config.yaml
model: "sound classifier"
dataset: "synthesised imitations of 52 everyday sounds, one a clip"
input: "log_mel"
spec_augment: false
hidden_act: "swiglu"
fused_qkv: true
moe: "soft"
drop_path: 0.15
pooling: "attention"
loss: "cross_entropy"
residual_init: "none"
muon_scale: "spectral"
momentum: 0.95
batch_size: 256
final_lr_fraction: 0
Rows from block 3 of a small sound classifier, named by matrix and row number. Rows with one number within an expert belong to one neuron, the router's apart. Each number is 200 + 40 x the weight over its row's rms, rounded and kept within 0 to 999. All counts start at 0. After the name is the row's rms in percent of the matrix's.
After each expert's rows are labels from the 100 clips, of 14848, where the router gives the expert most weight on average: "responds to" is what is common among them; "loudest" is the band of the loudest frequency at the time of the peak. Only what is clearly more common there than usual is listed. The data: synthesised imitations of 52 everyday sounds, one a clip.
# router: slot weights (model.blocks.3.mlp.router.weight, 16x128, trained with AdamW), inputs 0-63
# gate: expert gate (model.blocks.3.mlp.gate, 16x64x128), inputs 0-63
# up: expert up (model.blocks.3.mlp.up, 16x64x128), inputs 0-63
# down: expert down (model.blocks.3.mlp.down, 16x128x64, transposed), outputs 0-63

# expert 6
router.6,100,184,180,158,221,178,182,159,188,244,150,164,250,160,232,215,181,197,205,178,192,214,181,166,205,156,214,167,140,190,186,143,275,226,200,168,162,195,185,137,178,192,144,211,155,224,295,249,186,278,248,210,193,186,259,152,139,207,132,193,196,195,146,188,215
gate.5,103,263,173,185,217,190,145,186,233,130,228,202,228,185,249,244,263,158,169,137,213,225,175,242,217,206,139,165,258,248,231,195,167,235,212,180,195,193,243,224,181,168,237,202,218,138,365,217,270,145,163,185,160,268,225,199,168,203,193,180,154,120,218,230,163
up.5,111,150,195,237,133,212,244,189,160,214,171,270,131,209,193,139,142,233,191,234,157,150,185,175,233,198,257,217,229,162,178,158,270,182,239,246,215,203,168,189,231,257,197,268,142,150,86,195,207,254,224,212,279,127,154,176,206,156,174,187,183,251,185,175,225
down.5,108,217,163,199,194,150,252,154,282,193,180,234,202,206,170,215,245,189,157,124,260,138,207,144,165,209,206,240,209,151,228,157,203,250,173,240,219,163,209,185,209,176,135,164,214,285,124,187,216,211,208,153,237,94,100,240,180,221,238,235,188,220,235,288,255
gate.6,083,215,209,216,262,131,217,171,177,222,205,188,252,262,230,187,246,184,181,233,211,187,218,185,235,171,231,158,237,208,284,199,215,191,241,99,212,219,178,236,236,273,196,160,157,134,225,149,156,140,222,193,208,175,237,225,165,178,185,188,165,191,289,173,218
up.6,085,228,183,240,173,286,179,243,238,195,197,237,218,176,196,177,164,159,181,191,206,175,205,175,135,266,257,244,122,151,185,224,209,284,185,161,216,179,140,150,216,148,199,219,231,240,254,190,177,211,190,219,157,231,191,225,231,181,263,170,227,178,188,303,170
down.6,102,144,170,197,203,200,216,241,249,229,222,152,156,270,276,206,220,183,266,185,173,201,188,185,194,143,250,227,232,78,175,240,202,245,237,175,278,181,128,207,125,222,218,153,201,182,175,170,255,247,205,242,172,182,153,219,192,228,151,193,195,206,148,184,191
gate.7,090,167,192,208,194,272,182,219,221,268,268,143,241,146,217,254,182,173,182,245,229,175,172,213,200,168,203,160,175,142,202,188,164,246,168,212,213,296,147,164,222,169,132,255,195,197,233,207,210,196,213,204,159,167,171,179,250,208,209,216,200,236,196,206,170
up.7,094,216,242,211,158,232,176,189,216,161,164,231,219,179,191,207,238,209,227,156,174,174,229,149,247,108,212,183,234,208,235,250,213,210,183,140,221,241,161,202,155,246,230,284,154,195,209,202,177,167,249,155,122,190,139,215,182,186,131,212,159,247,205,204,230
down.7,090,174,210,160,166,201,187,87,251,198,149,182,273,176,231,174,129,195,183,201,206,232,179,189,203,198,250,207,133,183,145,229,207,171,216,209,203,175,199,240,256,157,235,190,196,218,197,149,147,230,195,208,146,133,149,191,225,193,213,184,215,159,201,154,265
responds to: animals; crickets; reverberation; text has "reverberant"
loudest: 4000 to 8000 Hz

# expert 4
router.4,097,143,191,214,162,269,179,165,137,238,165,187,231,270,244,178,159,216,214,179,242,204,215,193,187,200,210,174,178,136,217,262,207,256,245,145,275,270,212,188,154,288,196,260,218,204,188,170,185,183,208,243,230,229,178,223,125,225,145,98,207,120,259,164,230
gate.5,091,134,216,263,188,237,191,214,178,213,179,249,211,208,170,153,200,176,209,283,167,177,206,209,274,228,191,172,145,189,215,200,146,139,172,203,191,159,190,275,164,222,227,127,190,145,255,210,191,202,208,251,148,178,227,154,189,213,190,247,228,226,202,220,87
up.5,086,270,215,180,202,174,200,217,215,245,241,132,199,179,204,188,212,190,168,126,199,263,195,215,90,183,254,266,190,167,124,143,176,207,191,209,176,240,235,185,259,211,233,208,243,193,161,266,237,197,199,191,248,242,173,186,215,232,200,139,209,280,180,166,228
down.5,085,126,181,201,216,177,218,183,210,166,155,164,163,196,208,195,170,186,222,242,264,247,162,215,80,209,196,221,303,88,170,198,246,257,123,263,166,254,190,247,181,203,188,163,205,140,145,220,192,211,244,191,158,232,189,248,195,187,253,204,197,177,181,178,184
gate.6,110,172,206,195,201,168,222,171,200,246,177,207,196,205,146,283,215,230,186,191,158,251,218,236,165,199,206,195,196,152,299,222,237,131,212,256,199,178,195,263,216,153,255,176,222,118,199,188,163,226,229,174,193,162,216,234,167,160,186,239,189,140,217,138,237
up.6,107,163,202,190,198,174,221,170,222,238,189,213,169,222,155,226,173,262,182,153,162,240,209,242,190,211,179,152,238,172,314,232,242,123,219,280,186,147,221,248,258,162,267,188,161,90,159,212,179,189,232,203,173,148,204,246,184,175,259,209,182,153,207,185,240
down.6,095,212,255,174,174,131,186,176,194,204,229,221,95,157,235,243,208,242,278,141,162,204,177,223,163,189,200,245,127,232,103,247,149,248,157,164,152,179,170,286,175,181,274,206,186,200,179,215,177,231,190,177,232,187,171,231,189,255,129,220,177,166,243,152,220
gate.7,120,182,167,246,198,267,109,260,260,190,165,249,215,171,177,266,219,198,151,183,252,201,218,187,206,192,200,206,150,224,163,193,164,245,192,235,64,147,189,211,126,190,153,253,165,243,190,161,286,175,246,162,221,154,244,203,222,183,226,193,172,160,176,194,184
up.7,128,179,157,244,191,186,144,248,199,125,223,175,205,243,161,231,188,135,204,165,231,245,195,202,185,212,246,247,206,150,169,226,219,242,235,178,151,111,213,201,160,141,211,262,183,207,147,210,248,174,193,171,233,180,213,208,151,211,196,118,201,157,273,191,227
down.7,130,175,217,228,286,151,146,248,146,159,175,198,153,221,163,291,214,159,212,216,196,148,206,176,173,211,191,186,152,206,193,222,165,243,148,198,186,262,174,187,245,193,174,228,180,210,173,191,249,155,210,163,188,190,283,201,198,169,161,222,206,188,210,175,170
responds to: church bell; fly buzzing
loudest: 250 to 500 Hz

# expert 5
router.5,089,215,231,175,211,241,153,172,164,128,190,156,245,181,188,217,262,215,268,228,194,237,227,152,171,204,157,178,207,215,238,257,238,222,154,152,191,149,203,310,184,161,171,161,152,170,229,172,230,151,247,198,144,207,139,230,163,169,154,192,212,143,290,190,268
gate.5,097,203,116,178,244,236,274,213,204,171,124,237,180,141,194,139,179,225,222,173,175,201,222,214,206,304,145,203,249,280,256,236,157,220,123,112,243,256,218,222,270,216,248,134,243,175,159,172,157,208,191,141,217,164,178,146,172,298,186,285,155,172,198,138,236
up.5,093,183,236,255,195,210,207,143,133,234,223,168,232,231,244,269,227,169,142,221,239,192,194,176,214,93,286,188,133,142,139,161,250,219,233,284,199,170,198,208,155,212,161,197,187,194,190,261,202,180,212,265,141,221,208,223,200,178,169,217,213,206,219,258,140
down.5,100,257,198,299,117,169,186,183,230,220,211,233,213,197,158,211,223,227,187,161,268,190,164,293,210,157,139,244,206,219,284,227,151,168,258,238,214,214,159,180,214,211,200,220,199,203,217,172,214,196,194,227,246,245,152,155,147,238,199,269,206,260,265,191,130
gate.6,117,198,211,210,204,222,247,213,110,214,201,197,199,218,289,181,144,231,152,185,205,186,199,263,156,85,244,247,193,112,141,173,199,152,193,175,279,345,148,192,197,235,198,206,149,198,171,186,185,201,229,273,214,230,235,177,195,157,132,183,212,206,195,208,216
up.6,117,172,182,215,181,225,234,204,146,197,163,188,179,252,304,189,158,226,139,195,228,191,193,201,179,124,234,242,204,114,219,202,194,174,150,197,261,311,141,230,172,221,181,233,144,200,170,199,165,201,216,278,261,196,210,180,190,146,89,137,199,198,182,168,202
down.6,121,169,236,202,193,265,139,223,207,185,141,168,236,202,204,173,261,160,250,213,285,187,263,224,249,217,280,292,201,178,185,205,184,212,213,184,173,245,192,232,218,313,239,181,218,160,171,178,192,265,136,210,178,175,218,249,147,175,127,150,149,130,228,135,169
gate.7,084,231,183,197,219,173,182,207,242,151,230,281,242,216,187,154,141,246,180,111,171,192,187,168,259,237,198,148,202,259,336,235,190,151,146,148,203,178,210,186,227,222,227,191,238,233,212,193,241,186,183,217,195,212,170,149,238,225,151,193,188,241,206,182,204
up.7,082,161,202,211,188,235,239,191,155,246,168,115,168,209,215,224,285,139,222,284,226,229,195,220,122,174,209,266,202,143,53,202,198,223,236,274,212,204,191,219,197,176,186,206,162,165,181,203,162,219,224,201,180,193,229,251,157,163,252,217,207,149,200,221,180
down.7,089,204,261,169,238,245,216,205,320,218,163,161,170,156,138,192,157,225,296,220,204,211,170,209,181,224,196,221,224,174,273,210,153,170,163,192,208,228,115,254,207,209,227,230,174,202,169,177,195,212,203,223,208,218,139,212,276,249,150,215,181,146,179,172,141
responds to: reverberation; text has "reverberant"; animals; crickets
loudest: 4000 to 8000 Hz; 500 to 1000 Hz

# expert 1
router.1,096,156,246,209,134,197,182,162,167,229,195,169,194,231,193,218,178,150,266,242,209,233,241,222,218,130,254,229,129,125,147,157,157,229,216,240,158,247,193,168,236,250,192,229,264,137,174,179,172,185,285,198,257,260,237,170,266,208,165,128,156,177,166,132,154
gate.5,094,240,301,199,170,153,281,110,174,266,180,214,131,221,257,108,163,230,211,183,152,173,217,144,166,260,277,172,221,141,234,227,91,157,217,174,147,225,161,199,238,124,215,151,209,263,214,225,176,162,253,233,204,245,171,233,164,175,97,170,232,221,196,232,171
up.5,099,172,212,163,187,113,209,110,215,156,228,135,157,193,208,91,212,165,212,147,165,203,253,309,149,267,202,170,193,124,222,221,188,220,237,238,225,213,195,228,233,175,237,234,184,157,150,130,212,160,230,215,165,285,248,167,208,199,186,210,180,150,203,240,211
down.5,101,213,202,177,183,228,231,174,173,219,171,128,201,231,244,204,235,251,150,137,150,232,173,202,257,204,232,241,234,270,223,219,181,241,221,184,155,144,171,219,199,151,210,173,164,269,301,290,144,157,198,218,223,129,202,204,179,162,154,191,153,131,165,185,233
gate.6,095,246,218,205,204,231,224,192,222,214,204,195,129,230,240,157,150,148,126,258,244,254,217,160,239,189,169,165,121,185,220,77,148,236,225,287,238,200,196,219,151,195,184,205,238,216,164,225,204,221,209,183,178,198,156,156,205,196,161,214,226,150,201,197,264
up.6,095,124,171,229,164,205,188,154,230,181,250,215,212,189,178,151,211,218,213,204,181,161,111,233,236,252,240,295,254,184,169,247,208,187,195,118,201,202,164,219,191,235,268,256,168,139,242,204,234,156,160,243,279,157,150,201,244,224,237,129,158,194,145,268,205
down.6,095,210,295,162,264,122,183,193,168,254,166,251,166,148,173,210,160,270,264,193,176,147,165,193,145,179,158,165,123,139,203,149,290,180,205,192,196,186,204,213,232,162,127,234,229,250,185,172,204,217,208,186,213,171,223,228,235,201,118,166,202,292,167,233,214
gate.7,085,185,208,133,255,162,186,242,193,187,186,224,213,340,282,159,184,259,193,183,154,203,182,218,159,169,226,176,234,212,176,213,207,236,161,213,219,195,148,186,239,178,201,223,111,220,189,159,187,191,186,244,192,248,143,156,202,201,159,256,182,152,200,302,189
up.7,087,232,220,158,250,187,193,183,269,160,139,177,244,250,233,209,207,252,267,220,119,219,233,245,118,197,147,207,144,206,218,185,181,148,169,231,230,146,172,142,245,175,211,277,153,116,201,197,166,199,250,244,218,273,169,155,204,195,180,204,143,145,246,185,205
down.7,094,264,201,178,174,165,200,198,196,243,194,139,185,198,164,238,125,173,196,206,265,85,170,174,220,221,209,226,232,95,207,189,156,280,195,193,225,211,239,149,165,218,241,222,189,185,175,230,176,162,196,191,172,178,226,214,152,196,196,122,220,255,145,199,203
responds to: reverberation; text has "room"; text has "reverberant"
loudest: 2000 to 4000 Hz

# expert 2
router.2,101,196,127,259,198,235,205,204,160,181,122,145,194,260,204,191,206,146,224,219,212,195,214,176,188,203,207,203,185,200,209,251,184,292,244,146,233,230,222,237,155,285,176,243,188,207,225,192,136,148,169,143,172,199,266,230,129,191,196,224,171,121,176,217,230
gate.5,099,195,256,198,175,287,215,180,241,182,188,234,249,180,219,197,186,238,243,215,173,222,240,216,158,201,223,152,263,134,157,218,161,208,170,163,150,163,152,185,171,171,193,247,241,268,177,172,99,155,173,145,212,248,198,246,199,165,234,313,220,289,148,211,208
up.5,097,184,244,152,199,262,187,216,211,180,201,205,145,279,273,168,258,219,178,196,217,188,191,230,222,174,179,208,199,268,271,193,252,121,188,184,130,302,238,196,227,235,215,152,103,166,155,237,187,274,240,217,76,229,190,192,197,148,215,184,200,164,175,197,239
down.5,105,226,248,181,154,213,210,209,251,214,217,168,158,198,220,218,153,237,239,238,189,156,158,273,247,224,213,173,165,145,144,220,239,218,199,230,262,290,206,239,121,210,191,137,175,225,247,237,210,203,165,258,184,241,210,233,298,226,177,274,180,235,151,214,176
gate.6,088,242,163,223,217,260,196,185,173,161,172,200,226,184,214,251,234,259,187,181,214,189,184,237,250,131,214,282,123,231,171,195,185,174,167,238,259,214,185,153,111,93,206,188,172,179,205,187,174,183,253,184,150,236,176,182,137,173,162,221,235,138,183,252,226
up.6,094,168,211,192,213,165,211,212,167,251,160,145,217,223,175,210,196,154,190,142,231,252,288,235,207,212,79,198,138,192,235,253,239,107,229,234,244,176,184,212,274,217,265,162,221,178,178,171,250,241,185,210,228,94,206,160,246,204,237,256,143,197,187,159,183
down.6,094,211,176,280,143,239,274,181,221,197,190,218,165,108,273,238,187,208,264,116,145,243,269,137,160,192,205,216,184,197,255,126,197,231,213,202,211,238,173,261,248,211,217,234,206,205,172,218,227,206,215,184,219,185,157,212,229,195,157,211,134,136,200,145,126
gate.7,119,203,184,257,225,207,165,252,221,203,220,130,184,244,171,222,122,126,205,260,259,190,174,223,178,190,194,183,240,250,220,215,256,145,191,221,256,190,207,177,176,161,127,101,239,185,207,241,192,193,173,220,209,178,258,220,190,197,203,220,183,288,212,193,189
up.7,115,201,194,236,210,148,194,247,243,226,183,157,208,212,190,234,166,87,207,214,240,190,192,247,140,213,219,193,241,229,194,214,241,134,190,229,229,246,227,174,123,149,158,145,234,172,192,234,173,222,176,206,221,216,242,182,216,241,228,204,169,297,200,205,163
down.7,100,176,230,270,185,186,159,217,186,266,193,164,217,136,173,203,165,233,253,220,216,234,163,200,164,161,175,181,180,256,234,247,236,198,264,226,245,270,156,184,191,183,199,154,222,168,190,204,205,247,249,183,190,233,225,199,169,228,237,278,156,182,220,239,101
responds to: church bell; signals
loudest: 500 to 1000 Hz

# expert 12
router.12,105,178,350,132,155,251,123,190,192,232,232,203,198,232,268,215,269,133,222,252,202,275,171,187,171,173,195,203,154,177,170,258,173,247,261,175,178,180,170,296,138,224,174,147,176,177,173,156,220,202,268,188,159,210,116,199,173,232,172,224,283,135,246,177,217
gate.5,113,224,200,146,248,184,207,232,254,145,154,152,204,238,167,210,257,165,284,238,215,195,218,275,185,197,179,179,221,198,201,229,272,177,157,132,229,180,216,191,204,180,99,145,194,197,195,101,176,210,232,217,193,242,205,179,196,193,204,235,190,290,190,194,242
up.5,113,183,214,231,112,199,224,167,143,266,256,258,195,172,220,176,198,223,154,157,170,195,184,103,213,207,206,196,176,171,192,147,155,230,205,280,156,225,189,226,209,242,283,255,193,200,212,276,234,216,167,164,235,156,169,222,177,217,185,199,238,169,188,224,139
down.5,107,161,135,150,157,275,302,144,178,232,198,188,230,139,164,204,192,227,159,246,237,171,173,191,218,199,248,200,245,221,217,144,159,223,196,163,165,314,196,129,224,233,244,196,251,160,235,188,208,248,222,161,141,163,211,220,175,167,195,156,189,146,200,168,148
gate.6,089,191,163,198,199,157,227,239,193,201,167,230,209,206,200,120,219,176,143,178,139,211,216,236,230,139,226,255,216,289,213,272,151,208,154,144,245,245,204,143,176,200,252,222,176,169,181,105,232,234,218,157,180,188,217,224,179,178,152,180,203,259,145,232,210
up.6,080,212,203,185,248,216,232,200,151,165,205,225,183,210,283,191,166,192,202,239,159,148,206,295,220,159,217,271,130,204,218,155,221,220,172,184,237,306,235,141,168,188,251,187,224,206,205,173,238,239,213,207,192,231,244,141,192,153,163,138,147,245,182,142,239
down.6,082,279,169,173,242,105,205,217,157,219,139,194,155,195,240,251,177,154,183,188,207,243,229,201,171,243,244,131,155,173,223,159,186,139,217,139,216,186,197,152,198,196,276,164,207,237,220,237,239,180,167,229,192,211,204,208,226,192,165,210,177,173,227,238,242
gate.7,121,234,166,158,229,197,201,278,204,151,271,240,232,282,188,151,202,142,169,159,186,229,201,236,207,185,177,174,152,210,195,149,175,191,240,172,172,139,221,199,180,233,241,182,255,157,208,227,236,170,223,190,214,122,204,191,186,227,162,217,176,243,128,173,164
up.7,135,220,201,231,170,196,186,126,242,250,127,162,148,92,199,240,158,297,189,230,208,188,194,196,246,218,202,210,272,155,197,271,227,155,177,226,231,220,190,191,257,166,183,184,124,266,219,184,181,191,168,185,166,291,223,207,208,195,271,170,216,184,224,220,221
down.7,131,222,185,199,215,143,228,177,227,185,196,217,174,229,227,211,187,182,252,245,183,225,170,241,200,205,204,195,220,150,187,205,195,172,185,190,269,257,226,135,199,163,137,194,217,172,154,154,185,170,128,216,179,264,117,185,181,224,215,147,189,230,241,159,269
responds to: signals; siren
loudest: 1000 to 2000 Hz

# expert 15
router.15,116,170,184,217,185,178,176,194,184,266,136,194,185,239,188,201,196,159,181,211,272,211,184,187,188,180,142,216,189,196,210,262,153,203,310,168,231,208,189,185,204,169,182,174,180,148,124,184,209,277,231,212,170,170,209,121,301,194,261,215,230,155,264,163,265
gate.5,065,232,212,165,205,115,186,188,214,219,175,190,174,209,196,190,140,210,207,195,206,190,207,302,159,197,164,219,176,116,207,171,191,221,234,180,176,143,265,164,236,128,151,265,115,206,188,177,170,154,240,237,189,171,267,155,256,194,162,128,230,133,213,251,243
up.5,071,156,190,237,210,256,221,243,211,174,278,218,196,99,242,227,222,249,158,254,207,173,198,153,234,159,281,75,228,251,179,226,194,183,212,258,174,213,171,231,169,172,229,140,241,196,171,208,216,220,177,123,233,201,171,214,134,174,231,233,210,249,275,177,140
down.5,086,233,194,191,262,129,222,179,233,215,234,220,192,177,260,203,165,167,242,147,263,233,168,213,183,223,224,172,207,157,189,150,190,149,205,183,137,157,195,151,130,199,169,242,150,198,217,186,211,275,157,169,198,219,178,202,292,233,159,146,184,138,199,209,143
gate.6,109,202,238,148,253,224,215,199,209,170,165,212,204,267,192,246,231,209,148,131,256,149,220,176,137,244,219,206,198,136,246,197,190,229,207,183,266,212,227,173,214,203,175,207,217,250,211,211,198,214,133,147,240,236,153,146,261,254,155,244,229,175,101,211,174
up.6,101,171,226,163,255,217,271,219,188,267,164,118,228,279,230,222,255,208,193,263,207,192,202,217,185,203,165,198,179,221,223,332,214,200,235,135,251,214,202,209,199,207,178,210,125,145,212,166,254,203,193,155,212,155,219,193,185,188,190,183,258,227,204,190,225
down.6,102,256,286,187,218,82,115,211,273,196,228,199,255,270,191,230,239,179,253,180,209,241,180,206,163,252,174,167,229,191,155,272,208,202,141,193,187,147,211,268,171,148,162,190,165,137,212,145,153,231,220,193,246,208,252,168,213,195,234,232,166,192,222,194,223
gate.7,090,255,159,114,228,151,165,246,227,235,242,230,181,156,224,282,206,200,206,154,274,149,178,167,207,223,221,205,221,184,170,236,163,232,221,156,241,204,195,183,225,263,150,252,213,232,202,236,215,209,225,261,189,220,244,238,288,113,153,123,202,203,202,190,189
up.7,097,262,208,143,181,200,151,240,183,234,235,285,112,170,110,208,158,225,210,197,273,161,164,184,194,205,165,181,216,222,197,219,211,270,235,189,174,160,144,205,271,216,167,285,201,234,202,216,176,253,162,217,246,158,233,230,239,169,229,215,207,191,205,226,180
down.7,093,137,200,241,223,201,127,137,172,222,186,222,98,222,187,216,218,155,152,119,187,245,152,178,149,228,218,158,162,151,243,193,125,246,228,182,149,144,193,222,227,127,219,147,235,159,225,171,202,119,195,197,197,199,171,220,194,221,222,204,235,164,266,151,216
responds to: signals; nature; stream
loudest: 1000 to 2000 Hz

# expert 9
router.9,100,166,249,260,209,251,168,215,177,281,123,167,158,194,210,196,140,193,219,212,220,160,211,182,180,183,171,216,182,120,221,188,213,178,198,176,218,275,183,177,269,246,199,206,131,159,165,160,193,192,300,180,222,245,239,237,131,188,235,199,153,190,205,164,220
gate.5,092,172,180,217,219,192,167,202,302,154,312,224,198,253,240,176,235,174,171,212,203,221,133,212,213,103,186,203,197,184,206,301,207,171,244,207,147,210,239,203,201,208,213,224,137,143,185,192,173,195,213,140,157,232,131,218,246,218,154,197,149,264,239,250,194
up.5,087,205,152,204,165,242,163,158,256,176,323,207,189,226,182,195,228,243,189,180,243,155,208,229,217,191,184,195,148,211,199,246,209,220,200,206,184,189,220,187,311,189,253,159,153,175,246,212,246,186,197,180,204,213,221,162,157,215,266,238,249,200,257,250,201
down.5,081,165,189,195,213,240,156,241,201,239,293,268,155,223,212,269,181,172,226,254,125,237,181,227,145,231,213,145,199,227,235,215,175,159,196,241,186,181,173,234,247,226,209,93,181,175,188,228,201,252,201,238,195,258,218,155,238,277,175,153,268,181,258,162,202
gate.6,092,228,159,225,212,251,168,251,270,162,296,264,193,206,211,211,252,227,191,138,202,142,225,213,235,168,174,209,166,190,197,222,252,221,196,220,187,315,210,225,177,263,253,192,186,119,195,164,241,106,189,169,136,199,172,207,223,234,190,180,228,172,155,219,164
up.6,086,200,200,173,136,165,199,234,228,189,199,265,266,180,204,191,182,195,222,217,217,193,198,221,269,184,187,284,229,216,198,227,139,194,210,219,189,272,141,197,210,188,207,255,154,219,275,160,183,193,179,243,270,175,167,308,255,178,165,211,157,173,245,216,211
down.6,077,240,162,171,179,278,240,181,232,165,258,219,148,198,238,183,219,219,241,211,176,193,278,215,188,240,234,220,260,155,217,209,199,298,187,142,219,169,171,210,162,124,170,151,207,191,207,148,163,201,249,175,188,173,217,184,262,172,204,199,189,145,241,247,135
gate.7,092,200,222,200,168,184,200,181,147,138,210,211,197,200,204,174,238,262,165,168,180,140,193,154,179,186,237,238,244,185,179,233,196,178,159,220,259,206,266,182,163,305,209,277,242,159,199,164,279,220,244,222,180,224,168,164,236,187,153,214,141,136,151,213,83
up.7,103,223,149,149,186,129,124,142,214,231,202,222,215,173,198,240,176,192,193,166,121,197,231,250,179,188,226,232,184,220,151,215,194,190,241,132,173,146,253,191,218,202,242,211,185,206,160,144,225,204,280,174,171,211,184,128,266,255,151,312,151,215,162,220,137
down.7,091,251,219,131,159,213,220,228,169,192,141,177,208,204,208,196,184,197,242,228,136,184,234,151,239,179,168,174,264,236,197,195,234,218,112,166,314,139,168,195,225,207,159,165,172,233,143,225,208,214,226,239,221,182,173,111,201,163,249,248,170,192,206,218,210
responds to: nature; reverberation; text has "reverberant"; stream
loudest: 1000 to 2000 Hz